Weights of a small image classifier.
Model: 1.89M parameters, 24-pixel images, arch res2net, norm batchnorm.
Data: trained on made-up ball-and-stick molecule models, 97500 training examples, 46.2 epochs.
Rows from block 2 of a small image classifier, named by matrix and row number. Each number is 500 + 40 x the weight over its row's rms, rounded and kept within 0 to 999. All counts start at 0. Numbers have three digits each.
After each channel's rows are labels from the 100 images, of 14848, where the channel reaches its highest value: "top examples" is what is common among them. Only what is clearly more common there than usual is listed. The data: made-up ball-and-stick molecule models. In brackets: how many of the 100.
# c30: last pointwise conv (model.blocks.2.c3.0.weight, 192x192x1x1), inputs 96-191

c30.117:484473478532473502477452459548572511525538525559536497404448498501500463432471515488546528512503433531584422477476469444520510524504439536427471527462553515449477483447516451415477496453465468526502580444511447526455562471574503458508488446461468494476579465499517465479495533505438500464
top examples: branched (100); small balls on sticks (99)

c30.146:511519549528444506406512472520442480486521507495496481498427537509509534545544604585518521494525502455397439526535468566535459527419522451565441535455502581497523485487453501454493472554503515478541531460497563490434563471556469481504506450538496451631505457478477503501491594464447511558
top examples: branched (92); balls and sticks (79)

c30.35:488488482500429558472549556521531503498470499535530493472552559479502488520484481501503495454429511451514471522462553538540509578446415464530492479511488477440577462509517472512548595455467455450467506491501470511501500494446444565465552493577512499513434584448485579577525542578485564558
top examples: space-filling (73)

c30.163:419490580524524493542517485470456504474513472461531530515452495501503531525474510494520516563583509505474509594478588455513500619507492485511493517467533534547453448498532518419464523454543544520534514527531466497469496493455572481528473546549458418382541509415487488494477430461550516550
top examples: space-filling (97)

c30.49:472481520393466564453548561510520500471526498488514547454492485506526510519526423468455533480535549495572561450473560443542476483509569464512563517529523498526506484501434456481559456501507488580526507595525534554509534488475493453534527518532442488466519534600513555537445548552522468432
top examples: small balls on sticks (72); balls: five (28); balls: four (27)

c30.176:448535519493424480517504415576518527491474487529449461537535549498435599549542481525556599525528554433526512461527456435446470564476565460550461520440448507579440530497443549478446508524533430519465533504508537550454534503438484467530530535444524400502509486455504485519464470469521473472
top examples: space-filling (99)

c30.82:524550469540455509491489502503504494479515548566486572514401532485577487525435446474484482509556518513556531521436525546570530487460518522588533532556509492508521505476451456490427511534638537581563425552425537446513537541465505509536440468490447437541493587500456505465490469453585443409
top examples: small balls on sticks (95); balls: three (31); balls: four (30); balls: five (26)

c30.67:448509501506500517556536512493462556610461528487492470521483507505581509501455443509480509420392402553516572431470473482487474543472453520521545555496441473465455495418533449527450500488425483444443449522487464426507528578532457663568510515445461505525513495462510496495509462529489478483
top examples: space-filling (99)

c30.91:480494526480528486460593506518461524482457510465501443445538477527476501469524535469533523474479449472601504461561479475484458490433485402516543488458496482590418481544518487522460491519418476422485441438538460543494543570558414534509595565513506472583569533535480452493493565463463512480
top examples: branched (84); balls and sticks (71)

c30.59:577526638504538497525498545429370515468522508457465506450478544556546490519453458505572536426514442489454486485459479479542479511487421451487461448545480546513488475515463511490464626462535504499527536545552499454500578557609447534577554482500535481509566561464525486509509548557514528497
top examples: branched (95); balls and sticks (80)

c30.151:491505550509535492533473448538529481513545495517537493518523475590472482606487540468565456591499538539541485497530510520467511499408557434478473451448543509522487433527446524461486466506514516480507457481495488517458510476587493518530491470495436445497515533478457490490503582511487485477
top examples: branched (99); small balls on sticks (82); balls: eleven (30)

c30.64:459457514579504501502434477513534480514492468469526522497503501473488538466479521531483481474498459524487505531448498469497509473493521511458497509477464548579470425466435436453444459488486539521470468384521503547446503489680485486502483463483433508458483459518522483462490531569478571484
top examples: branched (92)

c30.15:405502523532527527488476548437502534476568508486549531470453505477525510511496508499561488606539529476389540497500526497488433476588554465507475459502541469448503511503454475485452545453476482522443482569483495422527474541471486452486520563492478538438499499464440527495478417510585552538
top examples: small balls on sticks (100)

c30.68:518508565476524550475578505510537530504493556491521535459453497475514514460608494461489512503557444587441502484532505469441560510541473480588511418555472467458460498589544491459479539469488512497510532480491479493390463501427499458496425540468446515464532548548539498515562455472491494458
top examples: space-filling (100)

c30.41:529528474510490482488543537543500490477549547587504520507441496529490508510565465555512401499533489548563496528471487503556521489498487473625538559627555476493483477477426460473474499514530522534582434531439536469525482512439485513524497482511459502523515583569430525471493475508587508484
top examples: small balls on sticks (98); balls: four (34); balls: three (32)

c30.97:496506465534502546465538496480575480571477471442431557466457567493570451488505481473441482436490466455456455492572533471485572483618485521445495510492472432556488513496413444533443497546445474479512502464479516497434476422456536513483597455461440487546500510535568454535447445503457528565
top examples: small balls on sticks (61); balls: four (26)

c30.61:521487453431515518525457466572514580481523537594523457564472504501528524511521518544503438572526518453497476491436477521488538503446471400518563524529528534502498444425517586444457434467508534465508430526481505483538535515514489530483540584420458482526503482479487463526469472473522464489
top examples: balls and sticks (85); balls: three (32)

c30.106:480501437480487462569485532454568480561530497473493481512567467520419456497477530508503520437612483466527555473528505474460512544557543510458534471501468508547475443455610473504484499476452540511489530540460532485472515437511552506522400460514523541445489495512611497523518562518499433521
top examples: small balls on sticks (98)

c30.76:466610513436449547549523605615529495504510443456458473493456536513481493482517554483466555534493545471491482534425593552482504513517496494482456496551542534564501490579487548463532455502519462501472466548478518589461440496477530539566527496473541488450548557460557508590453475470553459537
top examples: space-filling (67)

c30.152:533580440491512598514473535530502447526483514492526465500523568467489538451517569546528459570517523446437485575514542509473548433478524482638512519554472459493467526539535455544470535463537466458554470506545457530487534395458501474450467467414490507509514477511556436569481505508532466510
top examples: space-filling (100)

c30.180:520527574467481505451486528416483495463424531454458477520435428479479490545446545468542449478508516498517460490485511572480432470373459461461526455499490558467506441508450502439401511564456557517500470437492496519550526455535512488468517481539441535579527462483565582497546513492470586521
top examples: branched (93); balls and sticks (84)

c30.119:526514498488521466528436510510503506515516483509495456438512481457494534452521536510479499442520574500444593448446546459502460465435494419451523557578500449579510506437527524499528453497560458431469530521446493458373458575515578535457538457521451528517529455494505474438536468533517501495
top examples: space-filling (95)

c30.87:476454395520451535442477557542496490474557506519521474463518493516503560515546446493560463534521513505531469474410562501498497575431469434525468488453518448447574476507504533497496482437451429460515489462476550561567512485617457480425511513480505488499561511489465528438468557439443442537
top examples: small balls on sticks (100); branched (98)

c30.114:500520463488491520511532469515519518580454445466518505509537501502552458634480467525561479499517504498521524518580502424454499595484490558479578538559611444482541535504455547467486473602448539520445467589485479562518527467497466481430425493498563500472553476486509511532566509499536479527
top examples: balls and sticks (100); balls: seven (29)

c30.167:490529598493472445473537509513516547467457541498522512413543476516445514474520472506505498476545459485539488570518528421477467509484492505491541537522429461511459509467451519531452508529548582492592513454486606475517516473471524491537524483555434498559526499521479490543521492521495479496
top examples: balls: five (29)

c30.171:504570552455466456563436521532512528496459484524508516579532473483541427507541494477485525487394506493472559499549531480457488484535514508457494461450568506488425531488542523458401509490518539529474496459570504494558446502502531483521585529439492512485434473464473436498489505525545473508
top examples: balls and sticks (99); balls: three (25)

c30.65:412510526415551467516437505508480499477439445545451529535481473492479617491514458496482502485513512478496454457421455493479456507457487562461532518414441490468509510456497402499438491502484454545497552491486469480452513550481516535579477504442525463543450555518512501420476474458539472462
top examples: small balls on sticks (83); balls: four (34)

c30.155:500503475527548506472600464510498473475446415502485524466436483534487482535485537447527423515450466450500494521528556413541492502511474534518435531532493518495516560552524510573464567493500523449487501534480451501499538462451469562452481598505534557561471516505439475537537429431523564521
top examples: space-filling (77)

c30.48:435542593470474501538508557547464486494496528492423502474476475458471508559501453494509476480492586456413441522480552527543441501440530463456497473502513523491408500549457511435440526594560475501471448502466526478502485586534507520480457503551513513533481518493427480370562572498512517548
top examples: branched (88); balls and sticks (82)

c30.12:571482459522560555538514485480516582511553474557499507425431453499492606493503525483417475458482459467483463439556473506449481471538547536555532530517485496468475499528475436627531570463494532443436449556444511545457481467517520495478413525491521516488502507482556513468518482508470501444
top examples: balls and sticks (99); balls: four (34)

c30.107:488525538512506521435470570472498517459466519518584472547554477493454521459499480525552532495473484554474508523577498523455514430536504520440461534500466436546419470463505501441529439546573503464482512452489462593487452479490527519496519462468461473413525455527557459409524530449517545479
top examples: space-filling (74)

c30.178:476498465521532532497479534564486412497547472435509447422638500457449472544566554509446484477499515597566504506466461501569551485437505496458452459513523514556508477477557508455455452506607479479540500445479495545548463488533508508474504486526455491478490519482501448489515463515541437455
top examples: space-filling (93)

c30.134:491449471422552439518543478579541462482420488463487496493564576547493588460461503526511436456476588504511532476520527503575493549491496507474518524541489462540462533478460501502474482531503528505509469440426594581488454518459483476458506589503528497525398494505472535582559475536511491501
top examples: space-filling (100)

c30.111:485522529472461579504521559458498505455511482433487459454484543413481475538511486447524469539552512487431461502453451467459529507461496480549551549583461501543565437474513462458489541605515512517510472477475475487462531451467524521472497522485513512555483539561433479506615463479483498585
top examples: balls and sticks (100); branched (84)

c30.175:436495494426424509493486600477437406512594488464544489483513570547612480497457480521521488526494533504505532432559511512437457539472617474511493463497512517527518476475551546523457502472610447499501521454507469553554456479495432505493508479522600479471566510478462556540499456509551444513
top examples: balls and sticks (98)

c30.109:493439478444521545432455544518476543479542452496528483489536543440522479557468443409461452477461432485521412587478491439457514515504467480540512517502502435559483599547490482505529512417479500499487518485477559486511490456519457510479466554457498608412505466508492529445538460504470510503
top examples: balls and sticks (100); balls: four (26)

c30.77:446582505508498491513463476504495523481526527528463489558463453528483502555486412493501492424492545500423418490493516440474519564518455572491445532420412444441491506380510406515516544467469473497527486453505535499487478476480527396582489489451499423520500476570555530498465533539480470483
top examples: space-filling (100)

c30.17:514517478533490580498497472438514449553573503541562525523502525451555512427495520487553499567430497523482476500497502465536510466475518483462501436522450463493498468493501575507502468503454521439476450513490458484465486507519539495548426526485462511529455425474551467464521418490564424485
top examples: balls and sticks (75)

c30.104:508535521402550454487514516575518510557478503503509562537507451589483440508537563490562484491500518504457504463497537463552471447431422425465542489428526458483465447482497473435510502525530511512492493441399511481499544467580456521496530520512476504500504491463533456518519633452471590523
top examples: branched (100); small balls on sticks (80)

c30.131:512536527548579470486436512470501501509459419496614423492569523466493492451520562529511533492499498513514454498519534534469502468480431445452499528526534464464506527573524526452523489434422473503484525476550494585547510487452453522537399499500490482529491571509489516487483483533472496531
top examples: balls: three (25)

c30.24:430508501437557524545455575481531481425502455486468494455514490501519526417482524499506526449400515488497539520429468454469496426559512495500556532443551436503515502532464503475526501565558477576487523509488461523456483477473558438476427434537466475480500499528617521492608534458524479502
top examples: small balls on sticks (100); balls: three (26)

c30.95:430537510539447546538534487434540498492443484518434501465539449530518556487477493518523593519539506513536451600485514476437447576475508511459442544578496500479530486494508458518509527411457473414486480426479432502564527461524457546405517508475526500465461482504463491550443491516515470505
top examples: space-filling (98); balls: eleven (26)

c30.33:459515548481491503452552560557476414479468464506528528440442465590431550471535473550475523538536465481449444549509465490458466505490537496563533532588496546457440508543479449514454476429480510561414488511438490462452499539459464554506508535559469481540460515467516525465463408552524507524
top examples: space-filling (63)

c30.11:464455494517588466538451494491462524553480527515470419456551465533528489492525490536452514438519413492466538608542478476468505491445549559511537506553468444493516608463475435580428466494479504488518422486544481535495481528434499465572507431457501537544446433498489453452472513541445453458
top examples: space-filling (72)

c30.14:580505552477500487454452508461529569497545510488510537497531472547441507525446486499493554467494469520510488458548460449557475529525537482486542504408431462583480430523462380591454428498469421504477417467436446518466457548439441563585479450500491476491524492474459484447453466536460460466
top examples: space-filling (100)

c30.57:592510463509488552498545467522505528481584440491473519418507526509426585577436550451456460478541544472537488435593534425503477505504547541474529468547471518453499504515405448532488447502531435527496504446464503507515516479477458546421483466533518543531428502455437492504577555515544464470
top examples: space-filling (95)

c30.154:509522462498400516457463472529542518529550433471489471516407503499465516463477638508475536489539515480472480468456496538498487551483468419500466492441468511546527544565473485503574567488497527449525524520478571505415585523481543434557493538422498436415543519543490450479429481502518474487
top examples: balls and sticks (85); balls: three (32); balls: four (30)

c30.105:577531505489546487547415528452503471519429518459410493521503510523408469544534451556487541504540503529436484534543485497476467463392565460533493480473636587476516594403529546480484462457529539441466521515485483437546521482418509498419389545457504465450498524464517508489552482487550540460
top examples: balls and sticks (100)

c30.93:525474517474467511497481553504440436503506450494464499528496509564488530561471488497495500539592514456427500448504508530489477399471517382503473540514548539496573438581506505514457458381415547504486469453441544468501536524518524552516535469593544447535457505493496538480530479470407622527
top examples: balls and sticks (96); branched (90)

c30.72:477475431489464464501599472537548496495513465536500504461514444491463539484499491504524509485471549454562469452521472546533499533418376524554517552482426545495506505535469405579494489517564588496533478506526561460491469539445474513531500468481481516526503510537438448508445450470514414510
top examples: small balls on sticks (100); balls: four (30); balls: three (29)

c30.52:489526510498550492535466493508524461496524493462447469522432462544444502501513549495466495448472437493470520540479473491432441478481486640573512440536491490539540463519510588602498487448482464445497485510512506521479434584409518464536512558438479506533432463539532505483499540462547515501
top examples: small balls on sticks (70); balls: four (26)

c30.80:518529425540502529524495498414496514501551443556589531557435441523487466558426515541438427503502475521472463497492504450570487558441501530548497463482473481512505443436378480525558503427576500463436523482501456484511448467509571483508437556559506452468473533451484474494533493396489472455
top examples: balls and sticks (69)

c30.184:498445550475491465508495533519503513471468562527512435536438473456546419468559459542543475533473568478525471495489571540523479500456536463573488491509411565525516492499462554455487492535477466406506464491508466483466462471468487438495476497470546503532534477556479499532477477460500493490
top examples: space-filling (96)

c30.115:584483459480528534495540531460427510469471528488583512508565454501458564438530466492539556561588556436434441483416514491455429506469478491548500544577484467492540528505517468505476515467504489454448488478521507556510551535483499476477492540471512522515459498543409490526454489492527531491
top examples: space-filling (100)

c30.150:530577462468477451491521367500530451413461524517521518542492556614498480492512478487627474452506505524552494471491485448532461549426543504509447547528504531498436516478531479517479586522520425543490489543514478516517489533451500471517473449507518423440530546395461480576459511521462547603
top examples: balls and sticks (100)

c30.36:464525512456473444542507550457499549528528512480510445487582519457469472447446478468415490523492465488532587425520500505539506496535502484456476477455568528470470443423590507481553515475502435538498550488516532523504529521513493492467486471518519568490559488490558469464434502481475557511
top examples: small balls on sticks (96); branched (83)

c30.186:507506426528517494508454471463468593522532533476540419477621527488439600486528527495435476481446489537492491519540510507466480448477484480401524468534502469489444537544519449595486460488512451481432504517448428559516465578512493560571564434557532474535485454525445477418468502472453517484
top examples: space-filling (71)

c30.141:498452521545575484478495472526491494478493471463499526529478486470504484441531465508568487471493470428506472571507488517562461511476524515539472451449522520402424539516509474488594487506488546516510551458563491448455480511456505453446487503456430504485531547544545571411499525482438483497
top examples: balls and sticks (82); balls: four (34); balls: five (25)

c30.38:441564476455509483482505509497455537466419536513462499469552482460547463504521520443477476406507450451524451581539470471496512468475513426499484596503464529495502396525519533479455540475411507515483450546540573460488548472502475490497448478438552478497503478491561485457498478499500500556
top examples: small balls on sticks (93); balls: three (29)

c30.148:540558518473523585562615493453515482420475447459453521513524472584482512565575486507523536458489472482483519542427533487443411566532478501466424518556512496537487449453515500530509537469485493506538442525495536529439464482447433491474511547611492520508440490517484513597486438506467509420
top examples: space-filling (99)